{"model": "audio embedding model", "num_classes": 4, "norm": "groupnorm", "weight_standardization": false, "residual_init": "none", "optimizer": "muon", "momentum": 0.9, "max_grad_norm": 0.5, "batch_size": 256, "epochs": 34.4, "lr_schedule": "cosine", "final_lr_fraction": 0}
Rows from block 9, named by matrix and row number. Rows with one number belong to one channel. Each number is 500 + 25 x the weight over its row's rms, rounded and kept within 0 to 999. All counts start at 0. Numbers have three digits each. After the name is the row's rms in percent of the matrix's.
# convs0: first width-7 conv, stride 2 (model.blocks.9.convs.0.weight, 208x144x7), inputs 105-119, a 7 kernel for each
# convs1: second width-7 conv (model.blocks.9.convs.1.weight, 208x208x7, transposed), outputs 105-119, a 7 kernel for each
convs0.174 098:516521519576509465447506517521492483532518440486485494521497477478485512532510533452514521536511523498496510519492464487474468546511502506504487470464524486486480480510498488513536502500495515518520512541507488486512476540516507480520539512502516551533525515514491497473461506494542510489513494497526489565509533555
convs0.175 103:572513487454466493510548498467488516475467475458457498477472474489485511464518530543461518495528543510561529506509546494466504519479480447526527510507488466488478493493479504494462520542480480458549521550512522529540466487495551552437477549518486490473551509505518548498499507484502480503501494514527504476518571554
convs0.176 100:526514544536529511512532484513529533515496467522503515497489495489480493481492511506474526527522501502495510495507485481490529509511477495491491517500441497517568514518498460526496508508507494492508472491499487442440434465459476483450446509537493481463518524501519510528535489525484515501504514551516493473462503488
convs0.177 103:511488486470498507502545482482481514507494561551545537525529480475530502466453428451556501461498528506520535502488482524489464487511501521492515488552507491478507534489490477523524462463460481491504512510479479502511511523501555481440460487482453443498545490493478497489525465495489502519514516488555508507492537504
convs0.178 105:493488515457464458483504523472515525498514478487487524555548491480494520496483512526558506490477480555550483462497476517475516467471505509526463520529479456467441434474519514484504480507486483540545524491486513484524537518483554523505461501533547531487509472448444479586555522498513488498490519502494544512474480483
convs0.179 098:464474503509518469473509525536514482467528547531525533463489549473514500501497517530443519498473498453482497507480520515490514506500479496488491514511507455462512471491481489535489536504474524494495505491532517476469508552535523494487574558541453489531520522516525499475512471518461507510489536516484443486520565522
convs0.180 094:498532493494479473520498475474503514539492496503508456498463478520472506469483476491518532541467484514521494541506509476491511508506477491487490508433471511487505478468467500478540529505472470515512544510503525505539495520521534471446431484475524515461511530536523538538539473500513454531490502480476517538527524532
convs0.181 104:473506497500514514509527485522499466495512530493502513486473470482513529513522497481521507538517497502518507493454473480502505509490455438445519498500470459481478480493508465546492534528539502492490512484498522494523511531496479484521512502547503498510538500552516517456473491456525510458499518449491489494492500471
convs0.182 107:483511485494472517485518493501521498491442452473487507474510503480460486512477490514522475496485503544535509526510489503503487491527493532526519499556524457469499472459481473481494485483504509491495481479487479461522534545542511516474516536589516515475539505483513522507496496499499516498479469534514509520491463529
convs0.183 096:527542505500503513503479465485518509435467484515514495497510495503491492497489477481490510481486513533538517486530514466480511519514514542524463478487501470500475515555464513502494470460455464478511505483516470492524522540511477556487487439531510521465504515523516515531532505474508512523494509505522501511477489521
convs0.184 099:478513523476497512528491489493508476494524488500497477509502475453492470468494514495471456463474503467470479480540538491525456522523526479459507452485506495483507450497502470484493492467462476461502477520538546507538497506507482478532501484461465499553471484512549510500468483506463518514490551462468461493527562571
convs0.185 097:523515516511542542508457481501513525519499475489462548499530500507470470517481492480420470483521543547547495462476468498505492506492518450506490481470457538474470464473531527507507478458462486464533491494495485516490533513468467477484481523577557501444448457477470474519518513486507531504479489509489485481486514522
convs0.186 096:529529513513523514507500484492479489506483499515547550496500482509543485470494448460518539542570532543490459525536516502489567511463494480516535471558519468489462505508481484542521525509513500522476482494514507513508522483554466484488558562486455499536514559491515505449460520527518478486539526480485503480483528499
convs0.187 103:485477509502497489512499509462498514488494531522512500487497541516474485466504515511457453432500506487475488528491494530510521470494474500511452472497537532550532505465539504508492484498514473495483467494536550499485462465472511513545535501485508525487458470499498473482456475467484474528512496506483487518552508510
convs0.188 094:494540499478450457446490487482484514477504485567514490471494498491539501470502475515518531515505486449455498475505489485501495532525470492482525514484518510539469523473477518528507511490509512521476502475477511502485457504524572581446458479496534522498514514551521528494519523505514513525487513476540506513512500488
convs0.189 096:496509507514526516500473490476493494520528461513546508494458520488561454504527499505543547522542514565506503555491561497494524499487492497521529495495495490509528482543501490492477485464522483483496492502521506548562500499478518516524519525496494507502509441491531556524571497492494496532526542517515453509581490473
convs0.190 102:526475535537490526510521478528473506517535501499486444452490533532496526505497482493455455488489499552582481500515508503548493481517477501531502522431455493506480515500493519478508505500518484502508504502492517498466496502510494507543448454498501522502557559521516527534494508491491487495505525492503526516480517476
convs0.191 107:523487482492495444477490501503525510519486491547517495504481500510497505528535522499537533495489522475460476481509512505539490473468513496515523549497522560532455415438450490491494503530495484502487481498506510503496508503499518504503531486542490458453487545553553511474521509505466520537463488453534476441480469542
convs0.192 101:498448466494503501497483478493508433471530537549509503499522509551535513515505502471527534517472547523510515476502531501485463503474516501524467522534501477503502498485479509506506508495483521513531541497468495444502510496457483474522516465480468518513518505511539514503483556507478507551515478502516523501528527456
convs0.193 097:484500475478493488486496508488493518498461513488449510512514514527522495499489521505544529467489517535466478464507492556491526471519455499515457528482486467484523505511533505518490505470512503520475483512487484496514506473526473500535497480510551541470520518510475511523481492510483510492510435522528450497485492468
convs0.194 093:522469510540564562570467516473507505498493465510463450467489503575516518501514461485535492521542511541511508476517499499464501485439466471503551489501483495500513483511481459495473474448476496523514494430479459518515557524514504516497491483464508542526533538490500506562542487500513512483545509490514495504522499526
convs0.195 101:512536550525472497564506464512525510495484483501497473509503515470493510512511493502469492499532542486505480516513515518525507458464510476535472473482486439461432464464519479442455500482477476474500493485518488470512508506518543544478491497503561534506510511518461496511516455462496508475512506515546555503484477444
convs0.196 099:444468483505520505480514513517492480469511497462514502497501516463507486502487509573452517474476444450446483449458455514476517465503481509477517505500530523535536492535528535521521483458478524533520540483516507494515525513515518522473477468428474497537478529483506511493513518499505488482468502498517529516520498501
convs0.197 103:536529534517513499508491510497483486459488536482479470527514475490484474462462487498470507498473451494553501509491476523537531495483522497477486502477453485468517510517485549512521509533537494465458494500513486485438506498493504537500466502535527465460538536516494515528526490516501549504519528504485508451466520550
convs0.198 098:491519539553490506502528535525529488505469475469473504471505500512511503468497532505498535480526540519477523524509558544539541471493529504509490534473437476496491487488493459507522537523494507503519487472502508448480452511483529519458507543485479517518518521525519526542485487472469452524549516488489483463461489480
convs0.199 094:515482503521511499508520550528486482510478506509488509524504486459511550529527522467525548558553519511510462501535505526530514482528519522456527522519539534479532523521524495512494493484504465480486504478523432494532492502477506489529510500518518494537492548523493547517540482491498561523534491473522548516525512473
convs0.200 095:565524491501494510536509472434459506486480521518515487483523480498494483475477502516555491488537556537509503490489508469514486475467505460505497504489516560490511529541520466490534528505527499507494493525505503507477467507504507545462537485518454426461521505515493499490487512529495519519511522483477511527477513510
convs0.201 099:441458482483513544521458480471492485499474482452491485506507526478477469484473481505473513522533547501532508477520506504503505503519475523451507477503479467478400464513495513500478486481526497485501492493487476538533492518546523517468456499526522504492490488519518502535511488496524503494495480553515481492452491549
convs0.202 092:490519489517514511489491506500471447502520501517465489472513505495472495478452468494519554538530472487540493480514509498471474494540493485519462501472496526533501499522466489534538525511539478468493489515524524503525511552513511449504568511536493507535479505528509489468510470478506507529469490519470507491544507489
convs0.203 096:459479486485482466488513540526524496463475444443465471488495521568517478507493550515494522478551525516467532484475461508473535505503518447491484472468459441530546539519541501526493503489498514467493484536449508526498553507523445477553476515532489512488454457448499534538564540522528503481492542514503498469471465450
convs1.174 102:504470488507493511532523483474467480519457497555513535526481479495489482507500476489526523479457492500494522500472486495530507527476452469500490499538550530507464521507520510495490498496468490493499494506462463504498486477504448421511502498499504501457462476520528490493513453499462489552489490464491488535502485496
convs1.175 095:518579490517476524551544525509477514506533508495481502539538487509484466479497517547551514521513523505544494506497536466501527481464472472472478479470515531473510519476543513530498508481478557515528494455437480488496515498525491532467521537444481467498493469484472552506496530524527506473495495552532482501491480474
convs1.176 111:501443510544523529531541516510496504469511500486498531520555474489479509509491512500504518502486494496495497500499470507528513470502521540534478540491527495535507496516548519494497507489460524487496488465478497530517495547514487504456487537514478479506476472502527557512502495509503521481488519507511518511510525498
convs1.177 088:515537512513500533515542531489498485510465483523452537507527462493490479458467513535495515501518516489513507477481526476462517494496498526505502490488490520511529463518509472491517526521465510517533506532464475527478508516538548493460493525459495469479457457541531476540538511515508490502498503522488459459477505465
convs1.178 090:474505499506485497527467441493459469482493499463516501483490467524515458491491483517508536489449467556523494521485496487465535499511483494496461464478498478509492503525539521515503469498522517532481499517494469513471460530512491531449532492493484521514556545526511486493493510530502510541488482449457484475489497527
convs1.179 074:473468505486531469449503464478489500532503506511473486505465467474487512500492467444524508479502513465513473453500485538528498529494496500486444494534534472470556544541515493467517506473514505521490487502492477450453477504544519488530512528487484487515521511498507478513516530473488486510491470493497469475465516503
convs1.180 100:536499508476496520494542505495497510524477515523512480460491503493509474499469486477507506527508520500485477516495475486523512467522496508472474494501491497521508469525535518505533507514519519500509509512527529442464531508509526500560486501461531550493467464495506489488489541494484547513486523476504493427496471515
convs1.181 099:519522520518489540503484481506524526542460472503503477492444494454490486503507465535520509505519465481505482512493496519479474508547507486507577529507551517525497466520584520516490463507488501497534525488521470457498497515485509501487530517488501468505475524484534518479448530465516527474519545541563495473526494492
convs1.182 100:517516526500486486495515498484490487528529507486512493500541483481489495514505478499544517524495522498512488528485499531523536508529527512468509498565536513469507466486513547540538494467511514532541513492552501448497483495500499511477503503528473488553525522500498521578506519527522513504529508482479510529475544491
convs1.183 105:450463481479475488475500467506486537522505484502472496506501542572485446504513474503464479528487512500504509551525515484507505474483523485471489508477532490539485548537453522487518493538529524582528500517497470518528504487467507495452498503494465485495486522536548471492528517485495504538528510484456492483502486465
convs1.184 096:485489515487488490498463498507502478507448517518496499506509465511488550517525472488479496503490489502536435472480501496483465489435495483475464459526519509494440498521518484487511476506486517520501484462477483499516492473495500507529529503500437441486520494487454478477511465510535511482463502518506450500459493490
convs1.185 094:518482518490507509489516505451523489492535525524494524481469453518516465477533510517487474511523506545585467485485440440479538531464476494465484506508549536524496522500499488520503495471464483499498479501485490548471507487526517573470494472508475492457513500518511497475452479474511531542528465435466494509513465477
convs1.186 100:487498510484519452456525536455453471509487512488496534471503495499481516526501494536512552535508535527486457460520540505487457501512487501447492517530505517487501493483467480515557558492537452482497513518539498497501503517527480521477461547487501516491510516519450536479501455511492487548549521502475515505514492487
convs1.187 090:495486488497484489505515477478519457498490463480514520502485456530502443480502469476491538506521484532543532493526471510484516474481479485483473518502494550544550517464498515525520502501484493519460467516522458476493508513511521495520538528487494458482503471513522497508526474456475466477467458476497468493539512545
convs1.188 089:560541502524493479474565501513472480437505478517484528497465536477497480460513468453494481495494475523489494505502471481521490464492523497500548474564518526527485484490515469471513496519499498480530529489533517446448481529503500498491496530533483504544514515493533484495471512456509517496515491483513502466496492497
convs1.189 101:502519475454492501535516446463543483482493489490505465482503529518486528470481525492538559529482512519503481488493453499520537523503510517526477518537519491479424468506498518517509476513501535525533489507528503551529512469481491517520510510550533521499475540502524517501518497474525464452518520531510508493521480509
convs1.190 103:453481494487545482476537484498489458511548495488487483519487484474536495489505475532443459504530505460486496492476503532492464502520506469496471521499529472500479469451483496491518473433469472464489497487488494490549547499487543531490561575521493555478517479529520508508472539501495499478457472494479515509485486472
convs1.191 097:528552481495525512490503460507472482501485503499524506523493492496476490518536539524496545541506474492495502495468503483477492476462450507547513489542538463513484496462469520502502475509564507487533536474526570464493553513499514505440482504514510486475488453476494510537487541486539532507511518480510533455480506555
convs1.192 094:463484519491531495495502500533535525501471475492483494483496485478519520509496496511494481512535486491509463516496490465531489522470439473492499544468509521523513515512505510509500494498504525519553504516487524530494500516503494471542509520512453471490506468472519505485479501517511483483507487522555480509480453491
convs1.193 086:557493466474449552511558557485514478483553480466477502497498499486507498521488517495453510530524514529516440521520466530502526442510523512496498494527488519494542517499490485479521547530506532481481517505538527519479518481488483502529450504483481483504532482473495517508523533514517518502483500500569534494468512485
convs1.194 105:500498500511501490516477496520510506513542529490470496524485530519522514498491513580590580508532486499485516462467486479484475534472474523504574480503492468510473455460567486520502462452468481488480524481485474499473469485503511549520488502528504483473546533466496522556486524557519517522528519462510483481513502519
convs1.195 094:499468475471506522473492482461486487483435494528487513505477475529493457453466493516545477462508502514526490521484467489456464481499485507558503486518540453456512504534541503516489484470502486529535533505472482561483517497491456512503489500535474498504499525503500453454485530524464508478466489493459498498459506508
convs1.196 102:490481507457478481476479449480501481481500457468506513518538478511534508464451482488483513505474511486524444475450488463472484483462505485510500509502469474522498511538488499479473518565564499548517468508522534463479488509497468510534498481485496489491470471521483489524472526485488472499499470483547511491488519520
convs1.197 105:476521504486518523545477494478489507532496515470508520514505445482481526497510530498494493525516543515554525486485512506527469522518491466510513509496602537479500511468493537577521496454478491477476503501485443524490455490527545507550505490510482492491534545485478485541514494484530538455490486501523532465461550495
convs1.198 098:529473472494498487519468503540490478483497517487499486511486485486492491486520480486464469480491468504520493484527460511520539511485566478491459457491508501488487468497496502510528463502514511502464522452505482515518531516489521497508499517504493513533485469495522484508528468517451525468474500510525476492471526452
convs1.199 109:495511507483476469491448505488516464507526504519514506507508514508491474518532542503480482545522509495523520513555525529485505488538476505535450511522527460501478482491495518506500509511487505518520567535427500514476477497462443494457503500496541502467514505508515480535529495554554488522494497527466481470495487470
convs1.200 097:530526517497508539514438486505505506495541480507464490499539540525499517503497557539547544497520515532485514527528532536526486526520489523538496474504527501510563493520501496533552512521521539496480547496463484530523522549535474496508504519528554497475518486511502486482510487501517523513471530520483507523504496511
convs1.201 106:501498484527517442446452459497517518468497470499543495480493471528479468478487464530554527495505494487501504553519477531493475538511534490508518499496557512467470470463553544512529506504444492519533512468484486500485538523498524561518493485491513515447512494512548467482525528500528505491486509460473472498494517483
convs1.202 103:495532496504475529503543515498472521495514516487526546503524510523546480434547534516522473476527501501546473471509521471519501458499524507476528516509514529553485455461531506535544509510527499521541531493481448526520481498496517489508470492475495473456449539523514524488506501504501500533518510508520485460486503509
convs1.203 104:429485511484481492503498483520474494491526479480481511438544506466496527503498505495507520502502518527528506500522487483519497535471504519485494477498488510472482480490538505520472490482474517477503509517488508471446499500503508488455488514526500505511532495472508471498526482506478462489490520495465511510477508504